python train.py --model="model that predicts nearness at each pixel" --dataset="rendered scenes of coloured solids on a plain floor" --train_examples=195000 --image_size=64 --crop_scale_min=0.8 --horizontal_flip=false --translate=0.06 --arch="unet" --norm="layernorm" --activation="mish" --pixel_unshuffle=2 --widths=[64, 128, 128] --blocks_per_level=2 --block="basic" --attention=false --upsampling="transposed_conv" --loss="mse" --targets="nearness" --init="trunc_normal_002" --residual_init="scaled_by_depth" --optimizer="adam_atan2" --lr=0.002 --beta1=0.9 --beta2=0.99 --grad_clip=3.0 --steps=17500 --batch_size=128 --epochs=11.5 --lr_schedule="cosine" --final_lr_fraction=0 --warmup_steps=3500 --weight_decay=0.04
Rows from block 7, named by matrix and row number. Rows with one number belong to one channel. Each number is 128 + 32 x the weight over the matrix's rms, rounded and kept within 0 to 255. All counts start at 0.
# convs0: first 3x3 conv (model.decb.0.1.convs.0.weight, 128x128x3x3), inputs 60-69, a 3x3 kernel for each
# convs1: second 3x3 conv (model.decb.0.1.convs.1.weight, 128x128x3x3, transposed), outputs 60-69, a 3x3 kernel for each
convs0.40 [143 130 152  88  87 132 124 126 131  81  98 145 139 135 134 155 131 104 130 128 120 120 127 138  95  95 100 121 103  88 153 146 120 138 117  91 160 173 175 122 127 119 122 120 100 103 101 133 161 172 183 161 137 122  82  90 112  88  62  58  29   0  26 127 126 124 110  96 107 137 136 160 130 119 124 124 129 122 128 114  93 156 157 160 136 147 165  82 105 116]
convs0.41 [136 179 168  82 126 152 125 131 140 143 187 118 126 154 142  87 121 151 132 115 137 144 110 119 136 104  83 149 175  47 116 168  81 118 177  96 140 135 172 115 100 122 114 112 112 156 132 143 145 156 151 102 171 161  74  62 120  26  95 188 114 177 183 114 135 132 111 138 127 136 145 157  79  42   0  82  47  35 144 113  87 197 161 134 201 167 143 170 139 118]
convs0.42 [154 124 123 147 142 107 118 150 126 125 149 127 150 122 117 108  98 112 141 157 151 128 153 148 111 156 159 154 146 116 159 112 124 171  92 101 120 108 114 136 130 128 139 160 153  52 125 107  36  71  78  61  84 133 136 158 132 124 142 137 171 189 152  99 158 136  76 169 123  93 139  61 134 111  55 165 113 109 185 174 210 134 117 115 111 132 146 107 161 207]
convs0.43 [119  86 125 171 152 141 186 178 170 166  99  90 140  96 119 104  65  94 159 141 127 149 121 101 152 138  52 187 131 221 102 133 133  91 150  31 155 123  93 151 120  93 151 124 101 144 115 162 154 123 183 137  88 119 134  94 133 145 124 159 139 164 157 131 145 120 139 134 131  91  93 164 150 138 255 112 134 150 145 139  59 172 144 136 188 119 114 227 166 139]
convs0.44 [ 40  66  63 115 121 134 148 149 151  91 132 136 100 149 155  70  81  76 120 121 127 136 139 130 146 147 149 195 156 129 143 129 132 109 126 177 132 121 135 121 116 120 118 113 118 140 111  95  97 107 114 101 135 163 125 104 129  83 105 159  91 100 113 153 142 146 139 116 122  98  90  71 131  87  92 120 123 145 132 156 175 127 114 128 137 129 124 123 113 112]
convs0.45 [129 133 126  60  63  82  12   9  31  50 106 124 153 176 184 197 228 248 124 120 112 123 108 114 111 107 103  66 120 179  55 111 185 105 151 191  67  50  67  97  81  91  85  76  73 152 167 168 161 195 178 118 177 215 161 159 155 173 139 156 144 123 157 118 110 101 124  94  58  98  90  68  64 114 145  69 103 170 129 161 232  98  79  85  83  74 109 101 116 144]
convs0.46 [105 107 120 127 162 176 101 122 140 138 152 124  72  72 105  93  96  94 171 144 114 177 162 139 120 114  96 128  75  66 124 118  32  99 159  39 146 149 140 140 136 123 145 143 119 109 138 157 131 111 140 159  98 104 114 111 127 110 143 184 156 182 153 137 151 169 100  92 149 126 108 169 120 138 169 138 173 145 139 153  63 142 114 113 179 137 124 195 161 115]
convs0.47 [149 153 173 111 133 164 141 133 134 198 202 209 194 191 169  86  67  71 138 124 153 144 131 146 131 134 126 147 111  71 128 138 120 113 137  75 148 161 175 125 140 124 127 125 101 103  85 108 112 144 195 123 131 167 150 167 192 120 122 130 141 146 167 135 143 108 128 121  92 151 152 160 159 170 161 139 169 185  86  85  68 130 170 194 108 152 168 106 122 118]
convs0.48 [113 120 136 111 140 165 124 154 141  85 118  98 144 130 136 154 155 142 181 159 118 139 140 117 132 122 125 114  92 107 119 129  89 100 144  72 128 129 127 125 141 126 144 152 136 179 184 191 144 147 135 142 117  95 166 181 132 155 144 123 133 133 115 102 138 166  91 117 161  98 102 131  49  93  92 165 170 148 128 112  33 154 133 116 142 134 137 174 173 153]
convs0.49 [107 116  94 115 133  96 117 107  90 132 126 139 110  97  94  75 107 143 122 117 100 142 131 114 158 144 131 159 154 231 131 106 143 142 133 148 115 103  83 141 129 132 195 168 165  61  65  50  72  89  74 159 160 120 132 169 184 159 164 159 151 186 163  98  88  89 125 110 119 144 138 139 115 155 201  93 119 133 131 123 114 104 109  77 111 115  99 146 145 140]
convs0.50 [190 111 111 160 151 163 139 145 178 171 162 144 124  98 119 139  77  84 160 138 131 151 126 123 133 107 144   0 153  69  73 134  42 151 171  61 109 106 154 114 127 143 112 125 147  72 127 157 103 121  87  70 108 103 128 136 112  79 122 162 110 153 183  93 126 114  93 162 111  83 139  84  75 136  98 160 162 121 182 187 161  78 134 206  48 125 199  68 128 200]
convs0.51 [179 118 115 157 154 143 121 143 176 157 125 127 141 123 133 134  93 109 175 153 140 175 146 112 135 120  70 101 119 121  69 114  90  98 148  31 151 156 143 152 158 139 146 140 118 127  78 164 167  87 142 108  64  77 142 143 141 122 152 172 121 170 170 148 130 149 147 120 158 104  91 179  78 140 223 113 162 143 135 148  49 145 125 144 159 131 128 180 151 131]
convs0.52 [118 127 128 176 175 139 134 139 119  78 101 106  95 136 135 118 170 162 120 124 116 125 130 133 131 145 147 146 120 155 136  95 119 159 121 135 125 134 123 117 144 129 157 164 157 161 171 153 164 170 142 190 164 132 132 200 191 189 188 143 151 135 131 109 129 120 117 132 155 125 139 155 107 110 130 135 106 104  95  68  54 147 145 131 127 119 109 148 138 141]
convs0.53 [141 126 150 104 127 179 119 135 160  94  98 176 122 119 145 171 134 131 184 163 149 151 145 120 133 117 129  57 154  79  83 139  96 141 146 110 121 133 148 129 148 145 106 146 144 148 121 170 182 132 133 132 131  80 188 194 117 143 148 107 115 126 110 131 106 169 160 110 171 106  76 127  62 140 137 133 181 160 108 131  80 139 137 166 101 137 127  99 158 140]
convs0.54 [125 162 195 105  98 111 161 177 125 118 111  96 139 127 103 148 210 137 163 163 161 127 133 140 109 128 139 219 124 117 208 130 103 128  86 116 148 148 140 123 126 127 135 135 150 178 148 107  99  88 109 112  92 100 142 101 113 135 143  86 190 185  87 141 141 166 109 117 164 126 102 123 188 163 126 151 138 107 170 162 126 138 162 127 105 142 141 108 149 164]
convs0.55 [115 179 142 147 171 111 119  98  45 160 129  45 144  85  79  87  49 183  94 134 139  94 100 112 152 116 132  71 190 131  86 181 131  92 131  80 104 107 111 132 132 132 165 176 185 136 128 128 127 142 116 102 143  78 159 158 112 232 180  35 197  95  95 108  77  73 129 118  89 148 184 156 188 183  77 136 108  71  96  89 165 169 153 123 178 153 102 223 183 141]
convs0.56 [ 90  76  74 107 115 131  89  69  92 175 195 232 116 145 164 164 198 199  72  70  88 116 111 102 103  96  74  78  47  36 129 128 121 100 119 105 121 122 130  74  72  91  88 110 102 144 156 153 134 168 164 166 224 205 151 138 168 166 163 210  67  39  91  88  89  93 116 105  85 110 125 100 177 175 193 126 134 147   0   0   0 132 131 139 121 120 119  90  66  70]
convs0.57 [ 81 135 161 102 123 121 131 166 131 113  89 123 114 162 149 161 251 193 145 166 159 101 125 130 100 124 125 182 155  78 166 153 137 123  95 132 130 136 152 121 141 141 112 143 154 166 172 142 125 141 165 148 165 129 135 179 187 191 183 105 182 132  83 129 142 114 127 158 130 105 117 123 148 179  75 153 136 122 127 109 103 114 140 144  99 135 124 102 143 139]
convs0.58 [112 113 128 154 174 153 168 171 152 132  99 130 138 139 142 145 165 146 152 134 138 135 115 120 116 102 109 117 135  85 120 157 127 118 145 104 155 143 142 141 146 146 101 124 127 120 162 195 142 142 161 169 166 133 108 171 159 172 185 118 138 121  69 152 149 104 116 128 107 107 154 158 127 171 111 171 187 159  92  92  68 121 134 164 115 123 145  89 112 112]
convs0.59 [119  83 131  96 116 178 124 160 179 129 143 104 153 115 113 153 135 169 155 152 116 154 149 116 131 121 119  95 145  92 116 144  99 110 113  73 122 125 118 129 127 117 133 151 150  87  76 129  83  73  94 102 108 124 179 146 112 101  89 131 134 193 214 115 139 159  88 134 118 102 109  89  78  94  86 153 127 100 184 188 155 146 146 152 100 121 145 123 152 182]
convs0.60 [154 144 110 134 112  97 145  95  95 108 112 161 118 121 116  11  27  47  61  83 140  88 105 185 113 120 194 133 164 145  63 117 163 131 132 202 143 115 135 139 106 128 103 108 134 143 124  91 124 127 114 164 168 159  63  52  67  45  61 129  78  36 110 147 100 109 167 106  94 186 100  74 132 133  98  88 101 145  62  96 195 193 124  97 198 151 123 139 105 110]
convs0.61 [177 127 121 121 103 131 158 154 180 127 128 147 149 143 125 102 125 124 177 151 151 163 125 123 137  99  75 148 115  88 146 154  69  74 126  29 155 167 175 143 143 131 137 127  96 171  96 148 138 100 173 146 123 145 146 136 142 113 145 109  89 134 125 122 124 117 107 106  93 131 135 146 130 150 217 132 162 181 132 125  59 162 186 190 109 157 173  91  96  87]
convs0.62 [167 128 157 125 160 206 133 147 183 129 132 123 105 115 150  80 128 138 130 108 117 138 133 132 145 126 136  38 113  67 146 132  44 138 154 113  95 133 155 104 139 166 126 143 177 174 130 171 174 125 134 158 112  89 111 113  64  45  94 110  97 112 118 122 130 169 137 123 147 169 129 128  66 149 156 125 130 151 166 130 126  76 123 212  34 137 203  68 146 151]
convs0.63 [178 122 123 183 121  92 155 122 111 171  37   3  92  95 131  41  99 112 134 122 122 156 114  88 166 124  50 185 119 251 115 123 196 126 129  53 171 117 123 157 117 115 143  98  91 214 147 170 201 143 193 117  44 142 134 132 125 156 153  74 159 181 111 123 133 126 103 106 122  98 129 163 163 136 253 109 107 125  74  49  16 158 129 160 143  93 146 123 103 121]
convs0.64 [114 125  92 118 126  96  87 106  92 105 109 111 113 124 139 143 109  96 128 119 127 126 107 122 146 141 143 172  96  85 185 121 141 131 125 194 136 140 126 119 129 112 134 134 122 169 167  87 142 173 103 161 169 112 169 145 141 141  89  88 126  84  91 146 139 142 121 118 125 107 109 105 189 132 141 155 156 200 177 196 232 184 167 143 178 149 113 168 143 123]
convs0.65 [170 123 153 106 124 164 107 144 168 126 133 101 129  93  88 117  98  97 177 166 125 167 142 106 130 113  94  78 133  74 127 168  63 114 151  32 141 141 154 138 132 137 141 144 136  86 103 153  67  70 101  91  83  81 136 135 121 105 106 100 160 196 181 120 142 161  98 138 150 110 158 161  83 140  98 141 167  87 214 235 141 130 124 155 110 135 155 107 139 164]
convs0.66 [ 95 103  85 124 127 143 103 118 132 108 111 113  80 103 122  90  60  64 119 112 107 132 122 115 122 121 108 128 103  62 112  99  98  92 116 136 146 148 150 133 141 140  87 100  96 181 146 113 132 136 131 176 157 145 134 133 155 100  97 129  84  48  79 140 135 115 131 122  87 104 111  99 148 112 126 163 152 184 151 157 164 147 136 150 155 131 131 112  88  73]
convs0.67 [114 164 222 110  88  94 139 106  59 144 184  93 144 122  73 113 115  99 104 133 176  85 133 178  99 137 173 197 108  67 240 107 146 237 102 214 140 150 134 118 139 117 113 140 135 140 129  90 108 151 144 146 170 177 111  81  87 105 115  98 185 149 102 143 167 176 135 155 135 163 119  62 229 106  46 212 125 110 183 131 225 139 134 111 106 143 144  80 144 200]
convs0.68 [103 114 146 124 145 155 130 162 133 141 131 122 124 121 156 145 143 146 153 152 145 113 128 113  96 107 112 155 134 135  79  86 106 114 115 115 137 130 124 132 148 144 104 131 128 155 165 133 166 146 145 138 144 126 160 171 155 151 166 186 126 162 130 131 155 146 143 162 156 112  87  82 125 139 111 180 160 180  97  98  80 147 138 115 141 129 124 117 135 155]
convs0.69 [ 63  85  79 101 137 146 101 159 160 136 145 119 125 157 123  99 105  78 135 123 128 120 111 137 108 112 108 144  95  88 154 129 155 106  67 134 156 160 151 123 123 116 111 125 112 116 122 103  79  80 140 152 153 192 151 132 169 112 111 167 191 180 179 119 174 153  78 118  86  81  90  65 177 151 127 158 150 172 140 157 223 131 158 166 155 161 131 204 163 103]
convs0.70 [ 68 129 152 117 158 155 151 189 172 128 109 118 131 158 157 138 215 187 165 160 174 100  97 125  93 107 108 150 178 103 174 187 142 102  94 114 143 140 160 113 120 139 111 140 137 111 201 145  96 132 126 139 159 139  79 151 179 167 219 150 198 147  93 130 150 132  99 112  88  99  93  93 158 185 101 169 172 132 133 118 109 129 139 138 134 140 128 128 121  92]
convs0.71 [161 177 147 140 147 124 130 126  99 198 147  75 121  77  69  80  84  75 112 120 128 130 125 134 156 135 150  68 142 118 121 175 120 140 167 123  90 113 139 120 118 142 139 147 182  83 176 216 108 192 189 158 191 146  70  39  60  70  69  50  62  53 104  80  61 128 133 111 153 156 143 175  68 119  64 110 121  77 126 146 148 148 146 151 158 146 146 190 160 168]
convs0.72 [153 149 121 132  98  78 151 118 143 122  56  39 100  84 147  86  31  40 132 126 133 134 104  91 140 101  66 117 171 190 107 161 124 112 162  66 170 141 116 147 109  88 136  98  87 151  90  92 141 111 153  70  80 134 182 156 142 175 177 208 132 145 166 139 142 102 135 129 112 112 126 147 108 119 141  66  92 117  97  97  62 175 168 154 168 148 140 158 129 110]
convs0.73 [  5  42  25  96 113  70 153 136  87 101 105  98 124 120 108 130  96  89  55  56  34 110 110 103 149 153 160 111  93 100 124  94 118 152 142 160 120 114 111 148 148 148 132 136 130 157 205 240 110 171 181 119 131 108  81 109 122 145 142 118 146  80  52 136 124 137 129 118 120 104  80  90 100  97 116 160 153 153 143 128 139 120 137 135 127 143 143 118 100 101]
convs0.74 [138 117 122 142 152 119 107 116 121  66  76  95 137 141 133 170 181 174 125 124 101 127 115  98 160 148 122 187 151 202 175 153 135 135 144 114  99  94  79 139 136 121 184 175 157 201 162 163 113  80  99 122 102 117 154 161 172 194 194 138  97  97  19 128 124 127 131 123 130 116 109 129 115 160 229 151 190 195 121 143 119 131 137 127 154 146 142 189 163 149]
convs0.75 [132 123 100 127 133 129 104 103 119 129 153 170  34  64 169  72  35 163  78  95 102 133 143 125 144 159 132  36 138 103   0 135 149  23 157 118 156 140 124 140 137 134 124 133 149 122 118 107 127 164 161 146 182 175 172 155 177 166 140 162 149 122 137 159 146 141 189 137 110 144 105 125 101 115 130  96 130 159  70 122 133 177 138 109 187 142 103 168 122 113]
convs0.76 [113 123 134 113 102 115 131 147 134 163 164 137 164 119  95 139 101  74 126 130 137 122 137 156 107 115 131 153  92  89 148 106 148 136 131 183 183 170 152 137 135 122  97 101 108 132  97  76 144 130 124 227 188 188 148 112 130 158  64  77 191 130 128 146 157 172 101 111 110 137 130 113 210 137 128 211 177 188 134 143 186 190 182 167 159 152 154  76  86 137]
convs1.40 [135 131 133 116 154 136  33  84  59 111  96  82 135 144 192 149 182 226 171 146 128 125 121  92 125 132  89 156 153 103 185 190 139 199 198 182 137 131 147 135 127 132 120 124 114  93  97  73 118  91  86 168 161 122 132 115 112 128 127 162 193 237 255 157 133 100 138 121 138 114 134 153 122 122 142 102  82 102 127 141 168 184 182 193 146 133 136 120 122 133]
convs1.41 [ 93 109 159 128 120 123  91  82  76  85 138  87 149 177 114 215 212 132 109 129 152 127 123 114 102 116  90 124 155 215 114 144 172 123 190 165 108 134 172 131 127 142 111 107 120 135 149 148 128 138 159 165 154 178  74 105  77 165 157  97 224 176 122  64 160 173 113 190 207 129 179 169 171 119  55 210 147  66 209 153  84 171 145 143 190 116  92 179 113  66]
convs1.42 [158 141 114 166 161  83  85 111  83 166 131 156 118  84 130 176 147 178 104 112 120 125 133 122 119 138 123 147 103 132 131 116 146 151 146 156 132 101 113 148 102  98 182 156 129 101 108 142 130 123 119 171 182 102 114 111 168 105 124 176  85 100 134 174 104 119 190 130 165 181 119 128  69 113 149 145 168 124 171 175  82  69 100 147  97 143 132 158 209 129]
convs1.43 [ 89 100 131 135 107 143 191 121  74 155 194 209  90 101 144 104  48  52 189 129  50 153 143 124 123 120 117 126  79 113 102  91 160  94 120 176 168 123  68 175 141 108 160 108  83  54 125 135  24  81 112  74 128 133 169 150 158 104 122 162  64  91 144  91 108 161 116 130 178 148 148 163 195 182 102 106 137  95  74  99  81 188 143  38 140 137  81  98 129 125]
convs1.44 [128 118 114 136 120 147 162 140 173  92 103  93 129 166 149 184 195 204 128  96 122 134 104 126 159 130 148  97 107 116  73 106  86 102 134  91 140 110 119 126 107 116 136 117 144  98 104  94  95 125 135  37 104 120 121 123 144 107 128 129  93 109 111 174 173 170 136 147 121 122 116  91  85  80 106 137 133 162 136 147 174 178 165 182 145 129 142 126 109 127]
convs1.45 [163 175 154 134 140 127 122 128 128 134 131 122 148 147 161 144 137 148 129 130 135 132 137 140 139 144 149 103  94 116 133 127 130 104 106 100 168 156 137 179 168 150  88  89  51 137 132 128 135 141 157 107 120 124 117 123 126 129 130 141  92  91 102 127 117 123 130 121 140 125 128 149 132 131 145 118 112 124  45  48  57 142 140 145 157 160 158 200 218 208]
convs1.46 [119 189 162  75 156 161 107 124  80 171 154 108 155 148 124 107  94 168 165 120  82 163 145 105 163 160 136 179 149 121 125 109 121 110 154 242 109 106  95 125 124 124 131 139 133 131  92  75 136 131 103  75 129 154 167 139 157 110 103 167  64 119 193 107 164 157 130 166 164 120 155 188 151  92 118 119 124 226  45  82 182 170 104  76 153 115 123 129 108 146]
convs1.47 [ 62  97 143 127 136 125 130 107  54 150 132 110 155 148 163 150 164 175 133 136 127 125 158 143  94 132 104 141 170 147  99 123 164  80 125 189 134 131 154 135 136 154 132 122 119 120  84 106 129 107 136 164 162 183 117 141 136 101 113 133 126 143 186 133 142 204 120 102 157  45  54 131 148 135 156 119  99 104  83  78 122 137 151 175  81 118 151 108 148 170]
convs1.48 [ 96 130 156 133 160 161 150 131 136 144 123 141 131  56  64 168 154  98 124 137 108 149 138 110 136 157 145 195 168 131 154 156 163  72  94 163 133 126 110 106  95  87 150 139 125 127 132 137  92 107  79 109 135 140 169 131 122 119 110 112 105 139 143 155 149 145  68  66 114 126 148 166 162 120 111 133 148 137 150 188 166 142 153  85 108 129 101 124 114 105]
convs1.49 [109 108  70 136 147 150 162 169 182 126 132 178 123 118 142 111  94 118  91  78  67 132 134 141 136 136 148 156  97  93 125 140 153 102 102 105 107 105  60 144 144 121 156 151 139 182 132 126 174 125  80 165 129 124 141 112 117 112 103  98  87  54  31 140  84  61 166 130 102 172 154 138  98 114  72 118 136 107 158 150 149  88  85   6 102 118  82 118 129 112]
convs1.50 [ 97  98 141 134 113  99 201 139  59 174 192 103 151 173 146  80 124 149 126 129 106 167 150  75 139 146  83 246 115  13 205 119  70 119 123 141  80 115 172 100 116 156 115 143 158 240 132  45 132 117 101 130 128  96 158 130 104 126 136 172  57  91 162 106  98 121 139 128 159 128 161 199 166 124 131 121 155 155 123 175 144  86 102 199 100 131 141 107 149 115]
convs1.51 [101 128 168 136 116 109 226 132  17 135 156  97 100 112 110 113 102 106 186 158  81 153 135 102 159 124 106 157  99  82 144  79 140 118 113 180 118 127 109 105 120 115 130 145 143 134 147 108  64 109 140  79 132 151 177 150 121 128 111 177  97 103 188  74 111 156  81 131 146 119 160 165 198 152  72 126 147 164 103 150 190 197 138  89 163 119  98 123 105 121]
convs1.52 [106 133 133 123 140 159 154 176 217 173 143 163 109 102 149 101  90 107 119 114 114 129 122 150 129 131 150 138 100 109 136 125 133 130  97 103 132 126  99 127 131 118 132 123 125 158 118 123 131  86  94 173 120 141 138 102 125 141 145 156 121 112 104 199 176 140 120 105 101 137 102 102 104 135 150 109 143 150 138 132 136 108 123  96 106 146 138 104 111 101]
convs1.53 [113 129 146 135 115 113 164 158 145  73 105  84 130 158 169 159 181 171 126 163 113 148 154 118 114 118 136 172 187 101 185 156 151 128  64  66  91 128 141  75  85  97 109 144 173 169 128  99 100  93 121 158 126 103 174 144  82 150 104 146 147 117 149 115 137  87  67 139  91  93 158 173 187 127 154  82  42 182 109  87 186 111 155 158 126 112 130 124  86 120]
convs1.54 [131  83  51 153 129 126 125 138 220  69 108 148 112 142 116 154 216 169 101 124 129 110 135 108 118 145  96 109 132 117 172 175 108 165 166 104 141 131  99 125 116  95 143 143 109  92 163 212 174 142  81 180 208 166 138 115  71 205 133  47 198 152  96 156 120  77 168 130  94 172 133  99 101 102 155 150  70  89 141 106 161 130 125 105 139 143 125 125 131 135]
convs1.55 [105 106 132 111 101 115 153 118 123 100 110 107 195 143 136 161 100 114  62 110 122 108 130 138 118 116 126  80 132 139 145 175 149 179 194 155  78 102 122 106 137 148 113 141 143 188 157 127 150 110 125  64  84 178  87 131 115 185 158  86 215 139  66 104 126 140 120 151 145 109 123 133 174 197 133 206 190 113 192 149 115 110 108 107 127 133 119 121 128 113]
convs1.56 [147 120 119 119 121 106 125 126 118  94  98  75 117  80  57 158 138  96 147 150 144 174 168 150 185 162 132  96 108 116 154 166 171 113 122 121 130 123 117 121 115 109 140 145 133 141 136 145  94  99  97  81 139 118  61  90 118 103 126 162 188 224 212 148 145 137 131 133 144 120 107 112  73  91 121  39  42  82  59 100 113 116 126 105 125 145 124  95 119 112]
convs1.57 [122 113  92 133  97  78 150 179 189  88  68 107 139 132 132 203 207 134  87 141 186 105 131 170 116 127 142  76 140 190 104 136 170 112  72  85 134 136 145 129 144 137 140 146 130 130 138 248 176  65 136 179 112 169  67  94 104 147 158 121 215 142  82 161 169 139 144 136 100 197 120 108  52  91 163 134  99 130 185 156 160 100 122 152 116 128 148 112 119 132]
convs1.58 [123 133 109 117 119  96 191 191 150 181 126 141 115 101 161 103 112 143 133 150 144 140 130 140 167 144 142 120 145 186 146 124 147 111  78 101 129 136 140 133 151 142 112 133 130 177 107 149 164  53 169 172  73 186  98 141 185 114 132 169 143 121 121 170 176 137 140 115 101 158  92 125 100  82 143  94  72 137 136 128 139 109 122 129 114 138 131  92 110  98]
convs1.59 [106 131 143 111 134 111 143 158 125 128 158 182 113  92 108 179 137 148 112 126 116 144 139 118 124 135 113 149 103 114 168 152 186 124 106 135  96 103 126 122  96 110 162 144 138 151 123 129  53  62  92 164 199 156 185 143 112 123 114 118  95 119 139 106  90 100 118 116 162 145 150 180 161 133 120 123 119  93 134 180 144 105 134 146 129 123  95 156 142 106]
convs1.60 [116 155 146  75 115 144  64 100 141 146 169 179 106 145 129  77  90  92  78 109 152  79 124 190  85 132 188  36 107 171  81  85 133 200 164 138  89 105 123 100 124 149  75 119 176 229 151 123 190 126 107  76  93 113  86 141 185 140 149 147 230 165 119 155 146 130 146 156 169 116 106 124  93 147 139 147 125  82 117  75  60 181 158 147 200 142 104 196 138 106]
convs1.61 [ 49  53  81 139 127 108 146 121  64 129 124 109 125 107 122 161 169 197 176 145  98 148 125  70 137 124  75 223 189 101 221 170 110  96  94 121 148 130 127 123 103 123 136 112 114  62 105 133 147 145 141 183 182 143 143 130 136 110  81 126 124 128 214  81  96 154 103 104 143  85 101 153 175 143 146  63  59 104  98 147 197 213 166 128 127 102  93  97 123 131]
convs1.62 [105  82  98 123 104 130 124 102 111 141 176  99 140 163 128  98 135 177 125 127 111 158 135 105 145 142 129 207 170  49 220 165 101 160 127 135  80 119 149  97 110 150 107 134 165 180 118 130 160 126 172  92  73 112 181 140  79 162 109 124 126 121 199  71 131  94  95 161 130  74 148 186 160 119 201  88  46 185  60  55 180  77 132 175  97 135 178 120 147 180]
convs1.63 [175 148 100 168 149 123 143 125  93 111 136 150  88  85 146 163 122 148 215 146  40 141 133  73 129 136  96 128 109 118  68  98 143  92 109 151 163 131  73 171 127  77 184 127  61 121 210 165 101 195 157  74 156 186 128 147 148 117 120 158 147 112 165 115 118 127 125 103  84 147 135  84 117 167 189  93 149 201  68  67 119 150 182  99 117 164 129  95 158 124]
convs1.64 [148 138 100 105 117 112 146 153 194  45  35  75 129 150 168 134 155 199 141 114 118 141 117 127 135 110 143 104 121 102 111 137  73 136 135  81 123  88  94 140 124 123 129 120 132  72  85  68  73 127  84  93 174 135 125 112 129 146 154 153 141 163 147 170 129 124 176 132 109 132 119 111 106 106 130 120 136 155 100 122 137 131 107 114 134 109 124 119  92 103]
convs1.65 [ 83 104 150 124 163 173 144 132 109 177 163 116 163 131  95 178 162 183 147 140  94 174 150  56 184 176  65 211 132  64 229 151  99 138 134 182  89 109 117 117 114 109 152 158 129 171 141 108 156  93  86  96 120 164 158 138 114 140 108 116 103 100 175 105 104 120 171 171 197 139 153 189 161  72  95 150 103 123 124 135 172 153 117 104 156 121  65 151 164 107]
convs1.66 [107  98  68  99 108 107 108 104 123 119 118 120 127 149 157 149 182 171 125 116 121 125 119 122 149 141 138  94 120 143 146 153 129 166 174 147 127 117 144 125 123 136 124 124 137  77  79  83 100 145 164 114 142 166 131 132 169 135 152 173 165 206 185 154 155 193 168 153 171 125 120 133 120 107 143 112 104 126 123 140 151 177 146 191 129  86 108 118  94  90]
convs1.67 [180 156 106  96 124 107  49 119 179  93  90 128 123 109  81 178 181 144  84 106 174  96 128 150  87 152 158  31  97 150  97 123  82 189 148  54 155 126 143 168 140 119 161 154 127 133 122 162 120  85  57 174 158 106 122 102  85 206 170  61 188 162  97 165 143 129 156 134 121 179 136  86  47  75  93 196 151  65 176 155 111  70 136 213  98 148 167 140 162 137]
convs1.68 [129 124 117 105 115 128 143 218 216 132 161 196 129 120 160 144  86 102  95 126 154 122 139 165 114 123 143 110 122 153 133 150 194  70  73  77 139 139 129 120 105  90 160 156 153  91  89 118  64 115 145 186 184 137 168 143 163 158 137 168 112 105 105 140 129  94  94  90  98 183 163 186 167 151 146 112  97 128 120 138 111 117 160 146 127 134 121 113  85  71]
convs1.69 [134 149 138 133 145 140 166 176 135  86 116 139  86 133 142 101 114 139  80  98 151 119 143 181 126 124 146  50 100 158 110 103  82 153 148 114 122  98 108 181 161 161 125 100 103 148 149 138 118 105 134 143 123 123 115 143 181 136 146 119 157 170 134 104 112 135 203 190 163 192 152 117 162 174 161 166 122  87 160 118  74 146 132 142 154 111 115 121  90 104]
convs1.70 [111 120 105 154 138 116 172 175 167  80  94 162  70 122 182 111 126 151  89 120 159 120 120 161 138 111 127 126 162 203 131 118 139 108 112 118 109 128 154 147 157 172 108 109 126 182 164 201 227 135 175 174 143 210  71 139 171 128 136 116 167 134  96 125 158 144 135 154 175 157 114 153  78 124 174 109  77  89 173 157 137  93 114 167 139 127 150 145 119 125]
convs1.71 [105  96 129 155 111 118 168 164 144  49 177 189 134 196 141 122  91  58  72 111 127 130 131 140 125 127 128 132 101  87 189 170 121 145 170 131  56 120 138 110 137 149 116 139 153 234 152 102 140  79 112 141  85 172 147 180 188 186 208 150 172 139  90  18 130 157  36 135 169  75 132 146 201 163 112 235 202 125 237 167  99  76  99 107 109 109 124 116 104 124]
convs1.72 [132 158 211 134 139 158 123  97  62  65  93  83 182 167 135 224 142 130 128 136 101 108 143 118  91 118 105  63  84  96  77 126 205 174 192 253 138 138 132 133 122 118 142 133 125  75  87  88  85 120 148  34  59 158  40  90  93 117 146 143 161 142 141 102 115 171  63  96 126 103 122 147 147 142  85 203 195 188 155 116 134 181 154  96 153 135 119 148 138 136]
convs1.73 [ 44  56  50 135 132 127 169 153 162 166 153 212 139 140 169 176 170 156  29  46  58 100 107 114 130 131 140 165 152 151 205 197 203 101 101 106  66  80  73 117 129 121 171 177 177 150 129 130 121 127 147  23  33  62 194 182 194 178 176 184 172 153 153 173 157 129 125 112  95 111 120 129  95  77  81 140 134 133 142 134 129 122 112  99 141 134 125 141 136 134]
convs1.74 [106 136 130 161 182 163 167 161 155 144 136 221 102  91 177 122 127 131 122 101  72 126 113 110 126 121 136 204 147  91 127  97  87 118  93 109 102  85  44 145 132 107 178 152 138 156 136 155 168 145 142 125  93 111 161 136 149 138 140 147 181 153 116 167 154 110 114  88  58 148 143 119  99 112 135 103 133 162 181 173 170 117  90  26 135 117  78 154 147 129]
convs1.75 [130 137 123 102  79  78 125  56  95  59 100 153 152 183 173 189 171  98 111 123 127 124 140 163 132 118 144  83 102 185  45 108 197 132 195 201 104 116 127 141 133 133 150 147 161 137 133 111  74 146 177  22  94 173  77  87 138 104 131 155 164 142 111 137 162 170 148 181 163 136 158 125 146 125  44 143 143 100 118 111 115 108 119 130 147 106  78 180 126  70]
convs1.76 [138 116  84  96 155 170  98 185 249 139 136 115 180 172 156 142 122 134 104 105 117 123 142 124 143 161 114  67 134 138 117 137  59 153 135  38 136 126 127 159 146 124 124 131 107  88  93  60 131 146  64 214 200  62 126 135 138 129 135 106 167 164  95 135 105  74 181 158 145 161 148 127 133 116 160 115  77 103  91  87  88 149 131 164 128 103 112  93  77  82]